From a checkpoint of a small multi-label image tagger: num experts 32.
Rows from expert 14 of block 5, named by matrix and row number. Rows with one number belong to one neuron. Each number is 128 + 32 x the weight over its row's rms, rounded and kept within 0 to 255. All counts start at 0. Numbers have three digits each. After the name is the row's rms in percent of the matrix's.
# up: expert up (model.blocks.5.mlp.up, 32x160x160), inputs 0-159
# down: expert down (model.blocks.5.mlp.down, 32x160x160, transposed), outputs 0-159
up.15 097:129115124076106155171107100129147128155134111077150097045127092119091109139108109144150142150130135140150091097173212126145057154094159151121181111132124161122121121135093050184100138119089150113151148183136144108105143093140112115058139138115144155127135104146170187090121073115109213096153127164105127125132187139145079156107115172156136192051101152161135127159183171068129139161091128174164091109083109099101160106094130178128098176153079127094105174125172090118140111133089117
down.15 093:143093102121113179155142113126128144123150102190034129173205134101162124136157121089153099154095076119130127096151111160049210146086153161137082090078105138144102087077130152053127062187087142100127110128153090130103120153159125078149115151118087098189119130138122137152087076085101162112152140087129120127126117124139114157131154107147143156141086078148134116068187149139057157098132129094179116164116107095127153133101139143080126123109121132119063099077111125131049127164136126
up.16 103:146123147092134155103116088135168122108146122118127111107127145155088137132129137149174183111170169166082152085191147122135111151120055115156087149107182136161123146132153173144114183184179189070141131059126090140070101119128088151167102167139117132124071060105107102181148123098098164078165108106095097128156122141160153086083124120154157108230206128167106159088200171123129128116175128082095157146128115172112089166155132136120159110151140172115125154126138154107143107141173174
down.16 099:076168054128097075092107139123152116096101105120121187118086109057100101138109083166088140128166113113120135161097128088119099168082115111098121128140207102146125077087114140093135114121153110168109099182141131126196081112102166108085135068109084169139086132125160129088103115145148133100134158135176093100074099111131124153125124082087130149099095062145081065150057084139082140154146137172161143152142140057144090096194105091138139148118117068150144137096126194107149139092111126
up.17 097:109107174135128133132119160097125136147109108116128060151112127135142159051178135127141131042124193121121107105108113130119078170123128156091123132110121174133129151155096175164062115104167169069122105141199175101153137120116114104130146137105105154144142180113116096119178148108176126157143158129156139155202147105146111138112095145097098078117142176119140170155183093190117121138117078134146110116175143099162097099115168132146137211175105158163024179186106068152145145166175130
down.17 106:112145161115138093150126144162181125175080130133130144189145162130146066068170114165145121075196131198136064149122118128138116130171095070135136126173164174127151131189142098117076136142181175184053142123092115107138125061215120155138164100146132117138148162120142087138169144116166093164132079123122166166139091085153171086167146166105084181100145126167111162156163113097104139109142133111140132159110101099130051128159110143127154115141130109093099082109120189147148081105159106
up.18 095:142091129122136100103078104173158153127156115109090126189170118084136119132083198110122090164099097130121196164098093141073166105163112167167180098139135144140092155158065146159120131117172184143128207115118128070164087192089156132120085127149157166056121092207138134160136133118163084154158142159072146186184080141120117176083066147107099146120135112125146108061113119157102104133117116133127136120081103129137114163091129070066145120133157142173110146171119109121162152127132116
down.18 094:137153106172137136109177093138101138092133156063182136165151073112187156064111166130108143078128158133195082172153084119114146114101144185142121189197129141104142140163136118092116119142140185111152127154148116176148103070155112175135086062093124098158103097181060175117107139134135116098114129154092142105210143150115129149145089082153130120107099159108091114144131113149123118160183147146060148108089104107153147182129080061096147130182173183124118129173161088124110109121129162
up.19 097:134109100107126148101137164161118128101120152139047113108174159119131163111066150133081132096141098105129094145133149101175131135154117182208132118094139159156168164112064072106137113130181144166133121067178113109119109132107097137123168159133116099132091094150082127141191143115136094092138100153131131125143193130135124179152152137134100185144178103121075131144116106133142152152235097122167146130160115139081130115142214065078126100107162177146080071152066136159183122129118065
down.19 099:144106161116105144105075169132160153083141136103068143076173135098135111140114108119160167142133115077134088167103096082095125129113110133108218165081104113174118146093099085164138178124099136190132155080089123141143191163100054145145141137105115080130112133195110136144105141169062129096135098158043132162193113134087067101128131204156137094131183111184149161166113133095092089125158105158116130114126133097104098121128145183157074123119123125103119072157135177161129112141118087
up.20 098:118141127092081101124214135135118154183136169156131114186083129161109092146166122183128096181105125143193177072152113178101091121167128047178106119110109135103159129064129130085119113114058142125105128093116101085140174117178129108123100133143077126143114143089171089141159091188136137115083107144105172118143130101103102098149126192139189122083103137078126113069097154188073119121133108102107176074123132145159133098118128102152117144172099150162110142122141150146174169202162154
down.20 109:195105121128083166159061125125158143050197106173149127164183164099157152106135099140182069117140142160065130160147076147050168150135201152208134065114101123140152084162083172168143114135156115130151147111129139083123084114091111110129072171129161130138134100135132128182125102103142120112124140107112129124109110122146124108121125116109176125110141197094169136137127157112194120102131182150100153080063098139061152167156112161131144112075074142143152156139122096168140156120161134
up.21 096:122150142080176143162131148080131122129092135124099100130101139164105149082111136180132125142167105052131121014131114125113096107123085114107180120167055132133101118131113151088170054115095114139204114072105111144133135137078120134106199104123135120161061150116139122127159117119097101133127122148107137229123090101173182143100104096088142132106128142122129124122088082090088099168123099113110162132155147184135154140131124096108160067099115095069073102123113071148163088183085138
down.21 102:068125141130070135148106114143128116098129135112166086112141140113131121096132176113156161100122154114119133106120083185117164120142113105102123072140080154122108075134052135112084206163155149158097093121130178125110152129162116091166129123114153083138163158144145162146166158109168069066119176114143105076066070173122156107185182126122157118156090163148074108141092124148066115138111130182108108121203114092183162088193125123143148142127097119121113079165192151099217099135123126
up.22 092:163122111152127176162098154153144171138160210144161130132098121137137167128148172125098063157168129161148119098107200122119157141137118125143226153222102139110157112134200136141145116140124121111135126174139167167138154136172121108131081168134106148172100106163120109169107137107126138112139141194127160105151127177082176128100173178184161126097138124172168145086146128185115125162119135161105119162161167157129117129188210090134172128124078175120197171153093075130118102138108169
down.22 102:125135094127137179073120139114159123118097110105131198191117117047119150137132137091126137057132102134145082117134162062219108142107063203160100170114141060099153134119148159175088157112064094129160102119113131100149119135177086111150139162131072132110149110129087122168145166115141136116137098127046132098170149166128139138158106154150118127088119140150058137156134076082126086130137171088053112131111125181132101106159081115108160099146142103156081147196142158111151154148154134
up.23 101:167101068096168074138088172159083071173084130113089099165141128139117159142102075146150123165118116136078145058157109181116134140142181211140066144149113142083174154133137164087123101118111084082128115157132062064102166160115103094145197134130129113128161148183115180121100150092172109124121120092136110155167121125104143117145108153103098097053103179121157122141108111114133156178122115065130106139150110184124130105158118144132118217147146081099130117132117152074077087157109143
down.23 105:166112117142145155115111157151141149133137122099101187065161132112196116132110152118108080152225152152170131091124182089162146090085086185132092152180096127134109128130108172112092124097096209113148142091152125112087159098100108196126110138146086165179160134133118153150135114125101132166100125157135101148137144147134082100095125145129187129158126065079076139070129121099118100138150063134132165100179135196120075108081133093144117090060172193121129113144107158153123104125198158
up.24 100:167113113175203109079102135212133143156105130164121059130101098125110144100153170143092155121135146129097083168158116178150127160158162163106116120136105190080146136184153171188221096156126161155177152116165143070190091106130100138133058122126143117096095127111119072110178100165125164126145133136105114086112116128094123123104125196127094094112121093069138098122167104178148117167145108164172079149140149163099173098129145107081159182105101114128166100175155153141118145098158134
down.24 095:114114140130124158113145127155129101102113148095131121123132121152110104082162131055136081092162116130157080128156107140147110152072152149157076179121074158076139193177098153170134159142144167156087151102151107068140116100176175099167120147119094111106121049166190150127170255131083187129140105134169181123153117076121161115104122114104115140119118149161111142131102072105111097122190118140099098115106212079095158121168100175169131172146108144136110148125098117145152087138120129
up.25 100:126109145118153171124135190081175165154099164103134141156162183123127136171072100141164183093143098050155147157134026153116140091113184085144076057083152138076109069117112074134087127116087162171111160062128145130091146081087117107173147128114132082144125163125085144126120059157145117159148128058147080142107149150140143133163177122127091164099124126092144118136076121111145145149112168113098104121120132109138129078181104112135140132192147144153161121182114105112065157136136104
down.25 095:148081128083105130112161167134146092132087139121125104149130103101089154080117155103117077088062166068175095096099126173119090153155151137116168076078055171205150187136121165135144153140168152093140137156159129158173108156170131089149109169145098132091195152183146130116137099162097095115158131175147139181183130191093147148149163123146121143148133061153116152087132135167130085092161058181162118108163139107126114116139087136125106106114100084097089182130159096104080113174127099
up.26 100:143121149137176156158140137142113118177109150133070145107133161138108132149088124162111191109173126138142173070229114169090107155114128157155128129061184136109119135123133095071084125171075157065099193104180146053146143087121125152200135131090156113100134063088070120072062141086175103137146126152144173147138106109116106111141155085104124123129128139117103122115147136068113128199136135128120091136144148103124129136122072099169136083123129125070143095130159159166139081072089093
down.26 099:178156132092122066144149147113169164107173174135067104181124117088163180141103173151082085137094147114150129106109163108086132151093122122133050113128093118143114142124115092108096113126139124137107197175179100134125107083145120166191131149049168126197206116156122136119138216108136143112116118089154156138104137164094125119134107161193096124184106136119142109149145154102126143089083107138090079177136175102162100110165121130148075183142120092105120123151164084133133089190189136
up.27 103:107090099097133165162107099132150132135059131155179140166127121156143168178094124144187153171106136106132120173082120099115135177129061119120131112137183129143109149136076157205151167124121115044126112142052168078081102132109160103105092131125084118127138093132097138148140161093155041152149133157147093113102141101092113090129143163121095131088154153101163086113075146202176142119205090103098079089096128116117085128130155104134101078180198131136157090122101115152144156130079144
down.27 101:108118089139108095136167113146111154087093174114109078111111131112125136114137194162101148090169079050144179083154101137078122133175120093118101115156112106125144116083208107097158099147147198151155187184127086115119111099130135113167097113095115094185130056038139130136124162104138128088130144107114156105151145107112105081092078140116177200119149124141102107132102049088169112166118179163141156103117105070131093161150097134185118166139150113170103106159097083129158131099139162
up.28 108:104153106121093094174141143140121126122134125164201198104128116100085181120111142092130170122060181108147141093107131116134087097174137115106103163163113094188105108108113119093082085153144082133120113156120090113113146157117113102119161153109124099131160092170074073110143149112124107136148089119075130104069104088132121159102101079065138125102086083196103172150107192149148087092122116128083175122167143139135146182196121188122156104099116187088093083184129156174104118128133049
down.28 100:108090106110152056168151076129090129124142154117100134067136090149127107080180122119144127171198209096126156165146147119135076115139178172118103095089130125115181129068180096109111126091171185120118162125102135110147141125108134146085132151117132156135082120079146111078102106141110116075164091122121097103159074093157141129077074118168096149126062153067131136147184140086150149106120118083170148176100131171123191073110169172161141140145177184172115141118141142127070095107117165
up.29 104:140126098127165124172187102089124194145112133093142145180128136179116129121154143092089092137152115159122165094174109101176079153121085112101118144159124139111078172113141028061138134186109107093186156125095131163100075109080111215128114075188142133080135138101116126119141116146124122150102121114150069112138136103165134159129128143100110118135117094121175133116158132064101129124103133144057154117055138139172122088122134185156141152164084094156153170173099167095096074093120067
down.29 105:109153108159120095126148107160095095120123174119162100122108079144161183114094126135107195142145162136061190125187161113121114143096088137131120121122169093137090166182170166130108130084138134187141145141073118080200091093111122066188086115152169078132114169130142173126131165171134120102052186137170101136048078126137081150125131118126117122083084153090094107104092124143134136126143132091164081137160139114135090164052089107132135128141160104066142119168099159073096155159115132
up.30 091:116144203102150063112147094153212078127148129191108121157105123128065146160161118094070122152192120132154128145199095208053092156115109066125109144130143092135122163135103143110160174108151144080143102086141123107138114120155108110059082172149154186133138150158094132137128101109146158086115163143159133172107133180142138161140111108085073141146093110111109133143110108130146108151136129141116120106143108118066161122138106176172114109079083106121153074167122094156128219159186139
down.30 101:127134126092163177100142124159172110101141101110128154114182125104095110106103105122138110102156204137105079147152137153150088143172125083118087185111157168098190083050185119072158087145084114125153111153136133119136168179148143085124116079157148183102096139093091158108175124137120168135186139141105166153063123108166158086100122147140127175124190091133085083126099201120122164127145141097200119134167109120185124135138126090158139159195098118112116148094142205102157123086165151
up.31 105:135097177133105151119141072128080087133117142091128141138089163129136118056130103179145161152176165088171148152169169110115070137153093140145078109064126123124128196127101145181149160169119102105091148130073117125117168140142054074147130147026124133148079126172147122132133137172133111093165104132062186144117145119173176173141127092138100172098212103176152129133171105154153102173114116099139152124106136096094107123124146106133075115141109154124156144119164138161153146210174096
down.31 094:086120107165164109128072189125120135140144120126102115143131126112141083139139108127081154087096112138148119184142090113130133120192094059095091102154164139140169093110098098101146128148158141129167181169154093104124068141141156154136102140181086150117139139074148127092109080161104178122163062087060101097106105098175138116064129145067192157171117151149077083178131107099079141145113125107130107133058116062100125116122110125071175097142135066161141153089129183156138154114108062
up.32 108:059081135098059162141133160131132119098138159130173106111100148119155086087122132175129137123166099145119099158110113121085120128142099110141127207110129125132080134080120038154148081118128095153081110177128119119120119135085118110090142128168149154088150112179117156111105160204143183115113145102079130103137127118127158097057143147134134199184118160097128122169153140081091109180162116063112132195134198143162131077172170145148177122176114146181155120167093093112158104147118193
down.32 104:165103090166124142142140091174152160174150123121161116120085114077145151168103100135115155143151132085121145123148154082153099127176135124110089184043128096141103101139140103117151186162100193108185082166167166119100143126171137147100160147150104126106141145134192154108149118126168090133154130111140152132092097158147159152088119177124159111114086177135126117083089170147175093169123149129173208189114138087078190141191125123087123152160138152142123108091202198173096109155121190
up.33 106:063086136154109102181059143170098136140170117131148089109143159079112076108146112128125149153112104102112152144102091133085109148154137158155141091162152157087146122184145128126172054113202142129109104092169092123161124110126140116120115073131180169177090119160129172165093096124082093149098124173154179157138087096148148111190146121117072131139084111134118154131138105188174158151178115124132095176199104144187196111158153114161133148082054140182121145140186123160159105128093121
down.33 095:160140187149127176141136125138071170116117071109150154156211143151093128180147106106097145108074160094077113154184090119072149191162079126089169136125140142151083160099163154127088161120109082149144147134185114064155072108120146144188130108139122182153108142102137078087176083164111107183144114084128148100072121136142117175104129176155127104105067139144106127135137157132057121141108131101130144173172115098099189146133158100142111112148155136126129086167085162063177087111131110
up.34 095:153170132154086124143101170169097114147095129100080143163113091101068143137114127106140079163121095062122171170060086123153186133156108144152192117171157130042127196148122066108121168136118133089076141136139133114113138083053158105149113145133153132126150143128156130129107111141147144097140150126100142147121179135151135099171052127150140179131049155120109132133143062091132159093059113176115199120137171070152115150164131137177073147151165145137119158115161112142174179164109128
down.34 105:128120112112168176155154119142150197074165129157073151119196169153100094123056138148202101088146124170138096101132165138116161061081176084040080163143127144118145113126097175133137106103172157162138088099162156140175124102121109156155133106148125153161164110124125167111112092080111123148038093103111094148104159141170111153079153124164090154162116103130114162118112152141057107141122062126148128137125130118059107165129079117113101110184091173167112153113094152099179132130132153
up.35 106:179085182129184110110164064127128128143132079121144107125163105113140093076158116174088065178060133090083152174133159143102163156166120174098096125144080175155125124114128139154096182113101103112138146201121098156127101102161106118116060171120161167139160199138087186119132189158118127147134151131099142137148110110117146070103150135053109140124134128157107142096134144123133114136167141093150090153217064121130161126110081120153184142079133096103083085058147152120154145113128150
down.35 101:110086081064133201176157108098093121150139154065081126077083123153143172125121099073118185085180112155168100148087155141144189162136156143173114131117084124125091178139145163128069173117119147111178155104166101154129158112186074139099161107176116087146147133131157118102138061177105125159109081118153174158110083129141106137103143113137141093166120091126163177141124090084165134172156149048129146107087100152110126098107155117107138140138119142161111073172126111111186064141105083
up.36 099:127102123139156135120077141092115079195114128100125156100127133087077144134153120098093141124097102110130115153078130058199115121160087033157108177120117097109109138124089137168099161094127146137093051147079146185162161112144116115175042129144145109184134170105149104095085116124150152232134179054146109109101144149117087133130129140057119120152183157109114151106101129088164129149122146089137070140134145087184137146073108080151106107130129130114137108131099173114102106151136100
down.36 099:071137126134124130128072118140154113129091127157174109152078161164110118093129157152093050145119091113125104161125149157131110118076113105098202099141148132145173139168080171096146090158167088070139108127145175125136118152126076151115168090110065122141172114100170105111172080144181082104162076125149103126158079143110147164166226191165089177142135180093127124117114128146142094109098116130096150096128184130067127111082153108183156136158109133150105110148057090187144151144160108
up.37 104:201116148108095127114120135211152170135111134169155113201100085116167118136161100101169141158139108105141122154103134124104164140131135150134193119082133153142064182074113133085102142146095112120108131106109131098099112096134143168141092176179160164087130162112111152114086155134123156150171097156122136135176170115140113126122142135122163111104154157122137176094120179096129134153042116130104137195158131114143122049073147177052172100126198172067055175099121142090170101122099132
down.37 099:119139141143132157150113110100137062083109127148148099095176136130085104122113170104122130164113142085130124051154101138172063174083117106130108113094129207145155143126146141079139132135093123164168146117122137121102058125108185157171092102029108126121142079143093141147125104128114146098111110123087106164077127108120183060151082155168076090150129120117142064119220143141117064175132142133144160101166164116110126136142153140170166141191090134103170114101133102092130070104194148
up.38 110:112165157112167150138118156115172112106140157160146112119099183092138168126135145125133139126134129146128156126205102171137125137038176094126155167132146134123101155103130158120156152060095098112178147082139114150134123186137185104137107081186166149111088119164103082142104144113165089159177086147103139112137072101146092082160144188107141187099143112124091100106102110102079061135137132178164083112220085108117112175169066124161138145169085165126120136191179114107106104102091097
down.38 108:089163192131130115196101113147106113157165109105091144117121126090186149098132082110063103123109177137114062085133164101140099177119127112090127084108160141134197129162198091067134120124106141095110187166180131129110113142071137141114161103111053144148130158154172137129130169183136104108109141082089172168118115135111103131147152087153084144109136107193118149081090122106118089101154149128107157107104156143128060109108175224138144131138116091125109146166177085127157163141197142
up.39 100:130171222110134150136158136119076124097168087111163078169112091131142126131133131149072095141134178174135152139102136145124135048111065130096079104115110094070130108079179149134121119139167109130140097189207180145105060098093104089127181165134109176077123104164166157144139115131154153121104142113089101165185075104179103115152108132196141132171104091086119098150120139105092158146138100089144135140134093204156139117141094096140071142055114129124117128117116115136089076105128145
down.39 098:089145135042160109084154149162129101082130110102068129155114110138078141092157146115141098116083113109138110166151162130187131135111182168194171115146123138104146171128075122138107076141129109135198138115123114073159103147103115127156160120185103135087160142135120116117103148152124171142140143137172182105133116112131116148043146086175155100179068139137143157196107112209131150115148122127112080148128083146098141077076084207098129091053084159162122094107133083139090157153128106
up.40 106:106117082112109125113199085145190116102147141134127192142176070053105147152140077159078157054103178118122130157154148131148135104133175067147137126185090181170103099119070104123143213150147186191158135134148143148082111149113100109126113099134151084124126170115123109102171094192161082161139161102131112166118116148087154146155176098178145107148120088096139112165081138159168123111113146072101154101090126167116145151130163079137148121136150103122058130115095141085084090116125142
down.40 095:104091148145129148121133125167142197151179146149147168139070077157175208089092123109144186179080116121158179139101143131158116124072175116101134133115179163105108125114080115103141107183139133130159097105099060078109154123149198152186154126140096119166105137159116078111146147119111098132148130113081136141118128167129152182158121171076110118155127153132138141075128080157124155182143127153106158172104113172076129112076121033172150171116149191129130174131144107109158130159201151
up.41 106:142071156116115091142129155175144131065136049078176140144179146117112104144084118117145175163084113106108071157116143074103092118084119130095071072179133123141210096074121151095148067183136172107111141152148156089125097184102183134142128137114037098168137123160122145124180144081124181091114133114130104094127113127125098108100060126104182084135155124129135175108116128096139099118176128138090144107121153117131108136114127161062134099059145139087107094090140150157133149137064141
down.41 100:074153170137226156140164125149099153185121129161231077142172119086150134131162175079123115172146099109125122118150107134123128057141129089127189126184120093135110106162110089173096129131124131112181135128114118143161079076113168077120152184100122150123113132117123094071120115156139192110128119108144119130150092141148107123105132133110134062092106113111114139169118152146121072208136128052065144097117139091139173108081137126075106169162154090135163136094138112142131145199078127
up.42 098:137078117161143131178134139094153140168176136140109108097180127138157115171147073149120127160126115143107093169092122097187134133163128090182120140101104131126164113108127170154162103142095179050092147058120100198155019099162142144126150106148167171146114123134156105146140157126153103102135166130097169120087108156121135173129087158116110157141116213122120145041120120155149144146089135080118165195156141150128166101172143120132131112087103128170169158151073218141163141173109126
down.42 103:083098126112092087140134070105100104128115138109185149134170123196181080114086144124105186114180113087161148090173089114212129149139112092093115084105138104172143131190165174122142197099175132128125149181079049104135189098152164101125127189124146123100109132145152142146111140123136129109128160104091131111092089102157123148132117136091154112137089212134111204153108144168123128180116099117105130144087120158193109100102164129175116151174189127138163083115105132084140138107156094
up.43 102:123072154117103123101169214121122142133120085118121122144058085108160090152139095111075166161140153163141105128120091196109149095155115205188175171164130125143169103085164123118115087129133112092132132123157101090110150133163177088174181119066158148139133153117116117142172122177155149122058131125136142160127112117130097134126091188077078117132131149138107075097144131175119079052106156140103198154091149100142151136084153142083144117121095142105159171186163150127216111157123136
down.43 108:108143055109172199118079170146106172147195124061158145140131118153135146136189064142120185161165124110109109140127139174133075090161120131085115117088126161109159118078089089105161164109128138178143082098103121099113121148091091116117168140109047142121098140143132128151128077104122161106118099100145082092087108101158095119099104111116078149171158179093123137183104145139135065116123130135127138135102053122130155117047113120126183095123107095115138107133090210096200086121107123
up.44 107:162142141144172072135188141201123133093141155111129109166141112183154103198080131161186197082151163183106117146122116127155127157102068122141178099168140139161137117138118128153133136114144107147118142097158135069180166078136115156079132103142142145128121129114150089139135118102115049119092092053148124125119174142153105152159167152156168144194154199138139106141136163148081133121151213129128124135142172082214163127157152174150094171083095146100112116082106134126153074111115095
down.44 101:159126102159159122092157090126140103107068101176153118113132119124106180148167118135099196132157185118132156198183107106116130099061142140142157116147131091040153136167124128110137108110151166130138082140143170211140130056121126095080102118158164120108114122172106101104154188185105145122172060122022154121109111169133115095131095139101101121138161077087165105123075148070124151108074129127126136102117140106186155160108168131129128135168122162119185117136126104067157158151168135
up.45 099:090194173160153154123142113108100052117122110153118093151126150090113091119096112087198155200177179103168109144129148099079136112179162173181104083122141187094116141122070113076107134157095128102084121140120154113098143124139101103063115168131139106154097129192140127128155122112096113056123160140112102152146147200119089125158156103201096102163110134164135081105155096101150177127086098121109118168080082090134120128114110204064113123177120123129081119105122087120137108084138093
down.45 092:084145165112123094098167154093098156125131052141100113130181113141154113118154108083117182091189160146140129130121134101110125106120156096140182121124144087180126186124137148125147111118162132075135106137097183172119195115090136157101118115073133132143171134132169125121172146163102113106145103178104113114121078069132130179138098169203137083150076050122182090130111152135105175130081142149109148107114195108054151127159115148056090084138079116124141095088190176134108158072139139
up.46 094:171186126131109128122153107146098194141144105084143086172046141141072110172119150120133149144137117108137055117151108130164145093117101103144142133127131143125176111106142087105135166156151104123141118124139181160111109125103134123115170096090068111088152171156116089135140133114165096153145190107151150082102128120102159186068157112143136067101102179144132062134150133107167236119155126143135148135109168228167124075115076167141126134152081126079174182178107153119185115104108149
down.46 114:082070152152143199082133111121121129178160116190136150155141165102102109101112152090080143149143081151076095141112139139131134147107155116163130152129166061079081121138115114095208083134109138167091164094176158121154144129153153099173110146116086101144128150078142086109121122176168088129166165109149121142049117127081124103079093077111169121152100123185121124155127155148119087121096090097141146140136162098191176117127181148127123079101190189068142171172117185097154161129132165
up.47 100:096124178106101151100101112148169136142126096139180104148161139162169092096069086108147163156108122138121119138102103101159188133123140104108149126116111154151093195107146068153070180093126169132106109155091144194115161198112173128142073152197108147137077114085207097144165125201057086140159124133113145122137150110147115144133091186116154102122123132068098101151122091150099126100147104073184108129163154100181086148103040166140106133098106140169106101134122151130145150083169134
down.47 101:120145085151122107126137108119093155113064162142149111171116128121173184109050154107115156101164125133159091113094127113175123056181180185138112089108129111144192094187114083117122143132183156192156095108103112115120167120166115129149161111098104204142072131126137146135140104149118055099142113124119143106167155115119134169132119101106092152135169049141187101130161186131189076084166115167109146154169108134080102079156127108144182094152101106122156128109170053086134114157152110
up.48 114:073125124148109086153157158131147086123101119198169136135110141139129125140101075152096144136025131181085096111081096152094155149122135085157162132197083141182171130140082140171179106135173115119154132126143095112130147131117206144124143125116088138170146129142132167183098120140151112170176122147167157103124121165174155100050136115130112103106124141117176164140154102190160068145148121140167117165149110164129152175190139077131083191145160134110179158155148142144166157200096093
down.48 103:112116179132195110133090127116114152124114102138106114129145120136143090103136156125128064126085147099120070114155148167133057170134124151105134172126135119126106112146127147148133160069113144126153153133092131080134164117135126168083117097081108150185072109169024118193126171066113123074143174089105092069114164101111193141106101128114154117168145156172107150137114166074094132121158125123054109052100140150165125096076114083152100122166184165132125139116089098133078069147187106
up.49 094:126069107089157106119119206116148131183148178078114184130102130126175106124127091116117147155121106085071113177100100192095128101138079098211113103147150158097210193092160160108077121131117107120185161181105115127122105135142060106160115183166190114131169088143151082141118102075131086112156155069129110130159089183109136163081104116173118112097155097126087148127130126102082187092122122126128085107098139141148093133097090145177115101123112098108142075114167141122124100131152121
down.49 100:095076086150150111132117082050112135132133126079102066151124110065092168103061118089137159187145103083102159151144112142067138202144049109128113105148112086123148034128160164122118146174143054046124125162079084083133159135173134131154092122171153122078113097164102100099118086112141114076124088124094159110125179133146136075147105128113194112100129134113108104144134092100104102131102092151124151088117129130118115117103135115100073126140097158160116178156137104086111137153139080
up.50 091:115155133147146053184172158092135124102136085190168127067118115162135146143185151155156120132124146155109084143149122093145115141140120184130104116137131147127113160056191115064103084096207138111128116137172146092145107165132041149120152112144133154115115123130135107138105073099165136116132060096153172072186123152112133087128126094165147129062127105121140182113097095090124077127120105207099111108121188156141119142060134138060166113137129164127076076164116080171099109142127124
down.50 095:111102189121086131166134156191127150102110192135109101126119123125182060096099157085116129146099072202147191070136148075085172108104127102109111133115150168099133117145108144158165131083178123096169073176153143054137122088130191085125119087086142124126074123182110185123118141130089120165115149150137111172114163077103160093153143108136103186099152132123153152163122149136070155156071107140080123105113059136142131142139043159087135147194113120147136124149128131159108097133144152
up.51 107:140120085126057098078175174078168086152155162138107115074084080124102107174128097130145118134105130144157149115101152083141126059087116157108171126145095154157149129121137093184122130132122139109102103137124156188154153047114173097081120141111148159148145160113140151059074185165163140159143198136145123099041116078137121122143122117151195089098172144110152099146117091192118069107116151118107109078161128116159130148159142148146158121097096039153158182141137113129106123086117164
down.51 098:070097124171190077133089149145129116117107175206136103150075154123108149091126140078191179133116115150130107106147122191059140151074112151109096139151147100101131094168108106119112147091094117117106105129174157095187138199077104114187141152123135091170118092144068141184125106121073144118106122141124108100089094126184089097166076139154140135143160079113093157187126157095158121183105081178109144143112127153124177143097106123133123128140169139172120090176162109100108078091125062
up.52 106:153139102144102080157137135118083151122067137098152099172163131113135087144147113105108102097091119135071183136110149127113103169122159157049184108146162124161172157100117163117212152113078174208155130084053161105164083109134150136156095150159169102110117103097137169139112214153129125109148128135131148099132194083140142111114080072097154123132063121105085168158114110155127152129143147163131137190179128144095180179139152102154098102123103071142155133135127081108195129128130170
down.52 102:203110118105155180146121201142095068108102120117130138072181154152108181147138123148225106133151139144123063127136146160103114125147105128103161203115088161147137159166139147123159103143182139158153149099149153187083191146159135120120098176074164146112092110113114154159130107099127057149050153103102072090082169154149125171109117137085106127138133077125170114084082138132166115158128108118085157106070126162150143133121120066076114112148198104115114155102124097143152114133122164
up.53 111:065063134096149122117144131103113092109118140142163117184135134131129132123109099087123058103047128119151128112159110094151189075149076108143081109111061107121158112116145132104102075114121130126111192115106173120183198172156200116165064116179120088090117164124194095211089178103157147136091152099166145124141164146111163088135171115125126097123114182136136062096101126140140103122113137163138098154143130193146195138136100127084145101140108093147091124164143105099150080108113109
down.53 103:136107137133163190137152090104132150170089071110125093164109126078150132159115150160135165140186161187125069115214079142166063120136136158132181097088134126105187102064116107162089105137080142102119166111155094190143145054114171147114127206159182144179102108167130110138157132121115138146193133113137173170127139092105090088088148087138104095121137102099109114127144090106151151157128148142156080077144162170185120110113066102159152147098134160144115145098107120136177102172161121
up.54 101:133087101150211108129097092179088114160104043109117120192093100071135107115193085130131125110113078127093130125131062180140124087099083163149137131112165105157145151134119152133118110121113136106130122156093127153158086064152167191142107076181124171095149166140117140206136093148151140138106129103112106114096158154056131191117130112149126173138088113148066122108148073132107117111146166177123122067090127154118121177147133080103158171118086168096103118072168082146151160120160161
down.54 091:111091101095150137169108122094087104123100140132095159161156058111169135131134175121118152112107146183120159118129107127166152166122089199097122171168121102119142092136127094123126106145161151097074130092179125146096129106109174093087081084131149118136078105167113110192071177198110147182146158140084149100136142120086174176167162088072175073105085148125105129202128154109169170109107146128109203152136119139089115098129089121125143168059060175151133139158142101188144116134154106
up.55 110:138127174098129152143148163133209132141111119113122101150138081049091072095151071133132141129140115142143074102145145134108072092109055162124167121173153140099231126083114144083095134124147061152107109145178117135108144129121140193139108118163119123148092085139147102101163157123178119114131180116123156109176173122099115178155137088124172120163173125078107096139100131172122135068138096115095165123108206162129145173125051177070092070124132123097142129118077148132150156141101143
down.55 102:082119114107152138098124119122151112105119148085128162140144154179173124061087191112082122095068101136022122157122133171100140087204130157161119106142145129126097134135185075108158200136122163144112085114096170099151112095133192095119165148109113145106149115159144106142093082145166170090069103168107120128084124128093131118135100106154132140110143149080139069182092185158160163126077152143151174113181074137100160153160134109134146065167130192094157101164100123151107135133116085
up.56 102:107148112144099087127168167134135156159118132102095127135152108111086150119108145140128177123195130133157101150138132189107102110065086106091158143023124102150090124115138080242135122154145125109128152097133165140122146109132145085100097136150124136092160155118100194144122130108187060155175143143127124160213113095131158138199125110135073136109096118111147130171175177142145124105131120167105115106096127089102174166133138155164087150180078164111124169129105049189084121165137160
down.56 102:123082121149109070157122138066086130088151135097093073129142178163181144122113121160117110159131107109102077116121122137094151112203139124100171123144145110155109116110128108173183114169107102147120150108154163197085105133061107118144082125134122117121116137202141142185146085146043142164114124104115103080098129164102130140167122158144159099125082111133167184128170083124090102153104142167051150181113088125169124169151132099120170095150164086179091141134098132169112123115090022
up.57 103:114120124137114072174174143138127080155143093092164066140128079115155123133111114131111123109072120130136071147120088090087120184130102154160122128103137111098185172119194104141124167157158198133071083148097096144113133081127150056162154154144122105128116102096136114054075110124126186120107161112000083084128171138109089156137108145140110088142096123144091072111097127138119148120181101119160119090099166093156134124115123154140111144062112172103177158141148149147202105112119158
down.57 099:108110080139159114152127069162131138094141143140205116121116135166145145093109114147131168062143116063087130186117074111189141138177085102137142119086096142095111079112114069102169167147128115128108066107116186060126127080158127125138137058099033149108131074122170114110088106123112077173088116133123106101165156126144110156174062110123100190183111167147167120150167182165112097133136094150180100122097127095090127114136139113132132164139148129147105114119140107116062156187147130